Weights of a small self-supervised image encoder: arch preact_resnet, batches of 128.
Rows from block 11 of a small self-supervised image encoder, named by matrix and row number. Rows with one number belong to one channel. Each number is 128 + 32 x the weight over its row's rms, rounded and kept within 0 to 255. All counts start at 0. Numbers have three digits each.
Before each channel's rows are labels from the 100 images, of 14976, where the channel reaches its highest value: "patch colour" is the nearest of a few named colours to the mean colour under the peak. Only what is clearly more common there than usual is listed. The data: small renderings of single solids in any pose. In brackets: how many of the 100.
# convs0: first 3x3 conv (model.blocks.11.convs.0.weight, 192x192x3x3, each kernel summed), inputs 96-191
# convs1: second 3x3 conv (model.blocks.11.convs.1.weight, 192x192x3x3, transposed, each kernel summed), outputs 96-191

patch colour: black (43)
convs0.118:172150163148205164101090110122142107099099110071129107111116116192070088103091120142112155138142121112147109054163137159135109070130100078110103106074129157125171146133102116116125127164173099100156153162102178147195084143077065122152141113129086181100144080113106152072113074106128088133
convs1.118:095089126134094142045107159135109147160121139103131142155153098087136120204110136128110113162089116114062107121151132137114097132117173112106141084144068156115105095092118134078158169143086083115131144114151171131109127198133124160144186129153100098120152172136219071213171177091046153094

patch colour: white (25)
convs0.0:092119096106183116134135092063126130191127125121169120114117207090093148167108167167119182156142084078092145130078168057130121186111164054115120108094137131138129129115145092154142146139106128105103185113156126168122092075137116197146125109133115171140103109127136100114149131150077117101
convs1.0:126103059126080126167113189129110109065082092157152136113091145140084070143137174121110120102068124134100123084130141151146126072118139171133085154131108137152206110088180135163124149140145084107147130129094158057148129120189081142119143122131105157154118169149174112092107117149098151092

patch colour: black (71)
convs0.42:126188178085109140120149141138122075166147156128067136117115159150138152184110091149107135140183098111144154161177104134144178108103131114205143177149144103196144038114070173055093155055120123157126088149083113153172116097134129175094126109148121137063134120116115129085129110108157187140
convs1.42:080096136135035135138103115191112078066104137155223112077112146098130129118079139103132178138104145143123129046076145145123112106169135141069117097165118114097079158110150102157192098185177113091138150110167152124132093173161068167120117172078115110190137105155158128162075165125151115107

patch colour: black (49)
convs0.88:118116180216135156076146165103144113068099099158078081130138096108083167118149143139122120112093135076120186132173200084100144156144128137144074132150178147098082110143094127107080174088137155137102122072104156116143103119108061156128095097118156173113137031166141146124154160077147151146
convs1.88:091140131085149141055080102077145089145164087136105162135082095183100092121171116146096138167095127147134079145129102111105079140178099129097149116161091112105088136086155136106163137104141104058181125169100106126148195094096139148127199156100075150143098154073175052123182100122159086134

patch colour: black (34)
convs0.151:099131094166137175122112080198180215160156167143119128135101110097148115083099126115170097104140093107034166134185178148146081143119063152083099114129148162093128150146166172134203108108162103137109083075124182147146125074152115113156188126097174123134077081131137106090143133124122125191
convs1.151:155106135039134095141114115089085065112081080107170081101166160087120116167185130135105080134191160124132118137095067143149147090139142113109176118084119049173221054102146091100116153140112152152137163181143119061111151166113097096119111187189109127109119138100151132132135114156109098091

patch colour: black (46)
convs0.141:131061161125105129176117143120106146131105159076123123132094118122112115152161076100107091095084090098123117136069212124132196135138124066106135101095155144116132106132159107164134129107076109098076069180160136146160108125153095126130120149173132132179154165146134109112109129157147166167
convs1.141:162142177096128076083159126124137102109130150097145106119101131147100089146094138105159205109114141188069134153186071102120199122116112156111148158150085087132134164225085106136139128144072184111173138070166112081141151095119122095134141071115061145105124133129089138121132138095122073172

patch colour: pink (26)
convs0.85:158097125068115098077130138148095151117096099086174128156111130096113112104085126091138129116079107130121129161192157180155163202176200064106085121092134135093179126176111148105129174122135164088136123098115104147090089141179133080153191095153109147161142103094105148139105149102150089200
convs1.85:111112080140168135194105140161061182145153127090099116153122124102122117117155110120128125105141143121117147119162110109099201072100131167107156166128108196121087136145140186165104123113117144118079138113143142117131172132101115145145076169093123150109139191152144152155194104155148121062

patch colour: black (52)
convs0.80:162135122145049150097171137072124121113088117135093124112124123124105081147118113156158127156148098167131101073127115075159108146100069063111118097092140136168155191142139154118133154144134161081098152079140103132121098112108144131119082163113103163184035107129103093152127151153143199110
convs1.80:152095110110161119162119099145101173159170108085105120143220096058170169116077118167125141062128187137086076124137153121131153096126079160096135129111175167104146103140110103188118106079123107121129090130140136129099136147171087095114148172119139107085195149106118092142178106122133061118

patch colour: black (74)
convs0.185:109122145129091112158149120081160122120105128113115135129111100099132130055108053134085114109102169098104134156102137155184150177152120061183112143112126095137129168149121123123115161107141120117162112147137199153160148123161130085191170166150150151103091096131121106116140135132122163081
convs1.185:132072079130094154125146121186122130139132132164152130125139144075138142108120064130075110137109173076133095106132078091144095109077094141069180104108145100118133116107125126089034156128105110115110125077125089108101112136102105121098091151167142130150049134109071121132181090115125099104

patch colour: black (43)
convs0.28:116089122094100129180101111109147097149151120093099120103131136115122108123133096158128143174114175170149103110089137116085109134136089118141111134139140100157178136113099141183039170119088115061153132119204132150073106160106131155142177160156132122159060106147118077120106134114120155138
convs1.28:191134108115125094142114146132128109078127098162182152135144092127110126103074130150163188108099167099097134124133100097191179146110127190073046061099146121101136120119161073123053102137081159114092126153162115182186118095140105149107059178129128091147168115145081093166238107139150115198

patch colour: black (51)
convs0.71:142105087062149081124117115084152158109090112139174152103174130087125120125130104180122093153139132136188132164128122037121066146117067109154064117152119118088114130149131122091107160102132162159161112100153114120107079101120105078113174179129077152160132151183157119144172115162122128126
convs1.71:137156168155102138117085136178072086151119154094092119129106093163159142130127099168101126131119095110148155114131136141107109089179081153161142099165104090167140146119095150087132124081125058149138114176060164105120125113089134118092128054120109136176124113102126099081135142086174086155

patch colour: black (46)
convs0.96:093110214067155180125149114121130055112149095238102112153133109183159173114116121109078123120101181150113090129107096075173151116151143153095188138110117083124086076097118142119150128166120069127148148132157115152176138119172172104172142152149138039091117190130127135080147127074119132113
convs1.96:130122077117057151081147108131141093099093132089156157138083121092140125140047139117158072183121071164056144127113135154116110128092122113122097069168126077122142114014102128099119094135087094116081130119138078124143134079078110128065097119125079131150173097095092154078099090102156116158

patch colour: pink (27)
convs0.47:089135086097066093127114134124110129195147113133120097058070103199130160153069080152105127099100155140163152148136141058138181143093150044114133165140165108119156109138147194120138138064188133101131124118139094138081098067134153171175094062143169179153137191152136103156090194172144114103
convs1.47:122109085124125094136110132131123148093114156148101136141132119085157146179161132113142137140157121153089079064093161212138114104144154182145108136154121128143130084157128083188121145183115166132123127135165103161124132105172103100122120212119112128073135072079139131110193052136124052117

patch colour: black (37)
convs0.190:098100096086099109129092121146100161159108116130165126153079088138137102101130094160119164113126235090116176134074173164142194097122153182121103152115120127151103130091177155104126139106104133134136153110135139214139096097126137153169110130141158144138111105064101133119060155107061053133
convs1.190:126152131075135164115153147138129114067156104101093117091146076136157145091082094151050076119159100171143168158067104080095131109097063108138176105102157153120167130164103090101091106131118128107137155133139154103161149067155127099113145116113073079151137119159103183165073132166183164127

patch colour: pink (30)
convs0.174:168118111062109138145196164081155153131118134111117094122089169075181146143128154163117213142106130136146125140098137162123111160124127133087113109116124115128125146167099167145085150043108118143156128107116113162111084094200121134150141107131148147118180111126123117166149124211060169091
convs1.174:127126080148067112126123035106093122128102120085129152124137129177064118158110123124158075059121144147090116162087112133129123114160125050132140180130127128127131181114143122072171106176159147102085136099090108159118128121075124138052111154095168118134119165128054112125105130057164075085

patch colour: black (42)
convs0.16:089074179091077113122115117106114155125119146109140163102145178127143092117114077099126156193159111146127075122110068082162145116162162145126144137132126129105154142122099188096105177183174131050139158124113167154145176145051159192128117129067162147078049139109071127147147062102094133157
convs1.16:174140142083087151129183143181137039119118096155129136147147149119106099138077159135080110072149177105162162079169155136110143133095120147074088140096143086161122109131165080139179167109118173166111086119210120118171131074114127062124172139154116082138121132124071129152213170132134153161

patch colour: black (43)
convs0.41:147149134148101125151204121116066154108174085128126157130188149086097132132177101096101101120084138102046130119160126147137173157093119159129152107079135126137163188059101166142205129152142167122181085056134167088114039169139097159095177156119154066089100128114165098158124113114130109143
convs1.41:151170084116155094163067130135105102138114101066167123138105124119148121122086125145132175106099139137118084068112117152115130158176153106161135108175142077101145121171111142116080110126103138127076033120137087093112186127124157089166109091159056141084116149115167180106106148147101119096

patch colour: white (37)
convs0.2:154133186143102165136118136144195145112112145154120083145118183109166133112135125073121142090126128122166147134153119135142141140170122115094102130131124155123121111129136105121094153126092116152097127078074119096086066139167154157145082179126171127150089103094136110255138131121150169111
convs1.2:150091126089111080078147124169020125101167127118118138158096085076119123121108121116121138146095122164109110129110127118110141089108130177149144151128049096149116146143096159081108180144064086043178127211116080137057102108104033104103184060171119110110083169104098151126116135094110152103

patch colour: black (53)
convs0.38:090215181081139075112097102085115087105138110170119123161135148127089107160082104125130092101148061095111067102131122104122134130097136088160099159103136092127144189097134120135161134134117152132098143128124126104116087139087152166139135085131150141120111060128179144142151117140085152149
convs1.38:118127152160126106124137105106122143133119169113120141160106142133147114159162125151131128107183164142114075114163250116077095167144101146148136125181097154115092123176150108155152076187097111104129135159125109115123107092129116092116140131109078083099138122139168120154161077137126227102

patch colour: black (38)
convs0.122:135093140121067151097104147143143138171108099093093171083130125102128087190125107123124127138080129121112145140120046126181108143199133177098119126156153137067142091090191111150213095154097114135093153155130135111116150110081137161119083199057119136119130118105110118100113172152178115127
convs1.122:123108121114157157175208144068142125115125076185126100126137123137117101049111168118091093122172169126133115125122135084115122132063103129133099127111111094154141140150067141037101076140171076116139113112088121107140131112117127078127133046208144108094120169115146120123166135083074173108

patch colour: black (47)
convs0.23:119100181096080120126082124099097106126159130142088116174127137164101146112163086139130131071136095112126160183118091094083208130137087026137091142124120142118128108067163182101135113124141151130122171203129148094127084131110104150130165075157148150106127076153156174133124105155131123152
convs1.23:109148161163149071158162119134122118099100124094167066107103081090123089174116175114100184142139099207094122072126159152122154120068132138081145126130139128138107123208080066188169112124121142111080058047149074163103161112159161121146116128146131145133128129106120113113130153156128117145

patch colour: black (42)
convs0.120:128142161149059098103127151109167099088134131119162125164164104132152110166137030144146122162110150102116125114193119061117123075160155132114160132166171154067098149148179136135101123105116123113089091062105146131102111139171116092090135119099156158093168152099111124159190155171115143076
convs1.120:141153141119159159183147124171117115133141129156070147139093172160059103116121186170092106074108138121137112150108151143075130182166158115135130109088127092168112108129053108095163140146146073124142142169212134068119118134059112088084160110162138129146059126132208136122094114109119135119

patch colour: black (39)
convs0.163:080099133107083132119137164072141137113089145086156122179127102164119179103125080159083101161067162160094130142089137043152117166189121075159101128156139197162126132175161120157187152188154148121114134129129127138087107140165111093126123132112191170167125128133129144203114135088105168132
convs1.163:193139113107148070125126100148144138135093110111147209122101168104133126156135156133097154082145126121124096136170104136106121170078129150026148111122079095128082120094071132139099152123069120178106117147164174106141170131089123088078124151175106133133084116141098127063073110103146099102

patch colour: black (46)
convs0.161:154127161205048146152110092131142091123127094114124135147140065121070104127079093151167105105130120149092123156100136078109169150186095095125125072113116131092153157119153112141149131130166148077156153117227130140070146089086043132123129081103113114140081161144150108120183123131170155083
convs1.161:113140135064149131081131146081109136140162168112136184134108133106148141183153166122127144081127154120208083057136103189112166127074170212131140136115138128138087137199098110153099088108128138121079089128080070099160100171126146072117096211143090104111110116102143151111163136106095095129

patch colour: black (38)
convs0.40:081086138135121093086077136130159128140126132175146143160197066153084092070151086148115195082109070133103136139101051094178093119124122126121185077119172149187119059149130151149083079140140114113152125068121181148110160094136116156144095109133133162109073088176118127144180136091147097127
convs1.40:157104120087114197141139135159109114103080133103142189146075127117122162120095103126140096161178149099173200096101163111153135110102130171141084129132110064149108132097167076070121120101127136127119138157185093049151128118098102102118129096168116144136107131084048104124116137177101172162

patch colour: black (46)
convs0.27:083103114096119126103137062122082130134146059129103186169161098110191158098140108090093110109110141127065133101093125191069093143127183136132161113091134113143111121102139173124123152108111148101157164110122079143069133153125147162140142087166132065099120156080153146153189134149159116141
convs1.27:151151153119132110145130128100153105140137142116142114056027075126078165097210126128095138127097121102137178140131189099191132117129134108109121151093111081095189128102114126157088127150080145102111152161162128194195171057089088097109097153124123129124097145139132102045109093164140144086

patch colour: black (43)
convs0.51:080155129158166125143124152090122106107097152109122112135143112116114172130141145159141138123137123117161114130139127097146157144127157187105115103115133137225146097137155121111131125145122146110145096151175134123144139135142142131105114127162125126172173143142102167127132126147114105137
convs1.51:171098089092112134110133079117136120136108075143113148133121157139109086129094128000157135170147085087159175078131126104086073137172087111096125119120147136105118112136070114116133158122169095111158169040073105012130105165129129126117118126139105139124130126157138134028103151144139093146

patch colour: black (36)
convs0.74:119100156118088179122118133092134081125133139141174155134158126139129097134124152109140125142114127094140086097130100094077155130161095155076106130121110178131092092103103145197112102139104167124100109100114142177102222129180099136125041228100175141132086128145138148098147128149135094143
convs1.74:092094068139132151100163165178129120126110168112119151164090154107149082137130098169107184126140158125167140129137102133146126128093186086140148126197154190153167140117129128048118193132173135134145098146173158115154051084116132092089122049181120123118134169075144103139156106108072117085

patch colour: black (34)
convs0.7:138128179085118129155110082166088114110170194113079135110099133145130173117057158171110128135134164121143122108101126159142084194161149177078102143153142110133110153131148109178060122178117144151114180109125147151145144107084129106102117134135170140166130178121100139152119134117146117128
convs1.7:137066093151132143115117163169172123187102073153150146164092136185110121154188099141100039097157074110120098140181170124086166052114160111179127167120118100130059083156048162114152142108133123122210157170115163117126121157142102165141102148094070133116130076112106158131142136144153093112

patch colour: black (41)
convs0.191:090097171104087104145184169134097131089152121160127091121111139094119144133103116087132119099121115049126129084161122126086147072159208097150094132073091118091103115183116128128054140077117134148137163153136096125135099128155121188115108126088114134127100142152089104147099160147098181142
convs1.191:173177121133146161206106150148093154133158106145171146120127122158110112158155161106092177167168139082118171177166150069124138112105149160124118065116085116102139133116162181106235158189164140161141122100076150168100085105105133125126143071108170105117128166168161131236112145119102131083

patch colour: black (59)
convs0.84:118141209081096109089145179127177128106126128151094080154077170160087167072086126156101102156101097046084178176104180149150121133108163106114141135108161105178132123191121134166122140143122137154125070147127089113140108084057130143059118070179138124157092148156127115145103129159186141107
convs1.84:116130140163093118135156135155114085041101119102097122098111108145072092211127112123137092111135109166148137150126120133103090145189097107147125097163088085119090101157118171155148127141176126112158185134182102075116120143183126144157147117164155159154146111187177161142106177097141168118

patch colour: pink (29); white (26)
convs0.145:142103133106125146161171114163202188144090154140123132069121120100166117083146070130164095103148113113043129133114141133077121143136126107138123123107081168178122171142164112131040155137115151158118080169095099142059104092140100133119107053058173092132095108120110103091083130163105092142
convs1.145:123140149140073077108094116118094134083142124135190072113124101090080167137157177106072106077119129142148181091103143130163129131116136150164167162105131166106134107114107132113200109124138202075109132095161131153141154181155128185163133148173108093176145140142141148201165112156128077076

patch colour: pink (26)
convs0.135:070119109133111169116177115153163138124138150097110133074130144125134096093078059151197133112121135147109130196156105089130150117040123070138132125134107131053176132145161170132212167149121111121115105155145087109119099095151082150115144114104202161172129146121105081108091103158110081082
convs1.135:185090082088116113168101102125091118113125075105119167180131065107081135173107056126098080112141093081116077071096119161111075115117094147047128177101122102134140097077115102144086114110138156120102172120082184089126141117123145060114107119162056113075093127100103134150089135102115072073

patch colour: black (42)
convs0.121:090094195111100105156129134138138175126166117130104120122110110146130140088147099129119121133139096114124126129140097111126159109152107110073164071155117105068182120136146121162193118192073120159043130142140127175136115119083126119095119140158150162149100139131113185080183101109130124168
convs1.121:146170099136078152076182141124092113159098147090124117127152104092090109172081095124104092113111129164073099134144150174116154119083148116118145198132106104144107137188126153119094126136175166137177130117106171066127084132127145115119102059156117088108169118166140079134086117081120116103

patch colour: black (39)
convs0.14:125123175061095237134139168118089061095096112075121116181083140099116139209132140119120097070161141097109153126131115128124183075160082147111127161129161143091099147120128163101172083123144136167114114096139135111148121062184132145157132129131172125100143135192139192128173092167161134097
convs1.14:142081140130187055078157095137104142080147159168156144111105148054095134068144121133108173127139106124092108150108115161140136173122170041125164153125081087127143131115141121130162137137067133094141154143174065151139120149099132084122117105127126063149126134062121101117135101116119100130

patch colour: black (34)
convs0.172:171122169119155177071146117127140127149204145109122170138114125210056135167124107144114126076138135121145120123170101106140194151112157145142101159100112109116174098116086134166110123161085120104151103202165123118185117133128126121146121094159165115121191163090101156129134140113168141109
convs1.172:169139106120095148158109061054103146071127141125159139147102122091120167157087109146111090201150139152094132114048150189145098120151111118081203113134127093105090106121145138087177172162122112130084124080121115146068137173133120163097123174099079124113093133117178118141147096115136145119

patch colour: black (36)
convs0.129:095108124176098186071147152081144111108159154185115125121128120117063137121057125179102127192109072113176106105111170140089115115050176157039112073075177099135129142107118098099135150110108135129106082129127116094191136175115108149122147133111091106170110095012120107071146176129112115097
convs1.129:117131178036142102172139141163147137104107136097149167095159109100125107074151154144193172118138225125112116161144059150162109127136086142175084088165126119114131159135110129140060059102070082170129144067111136135055138118151153109145157117146130131146089063179145114111185124129195174221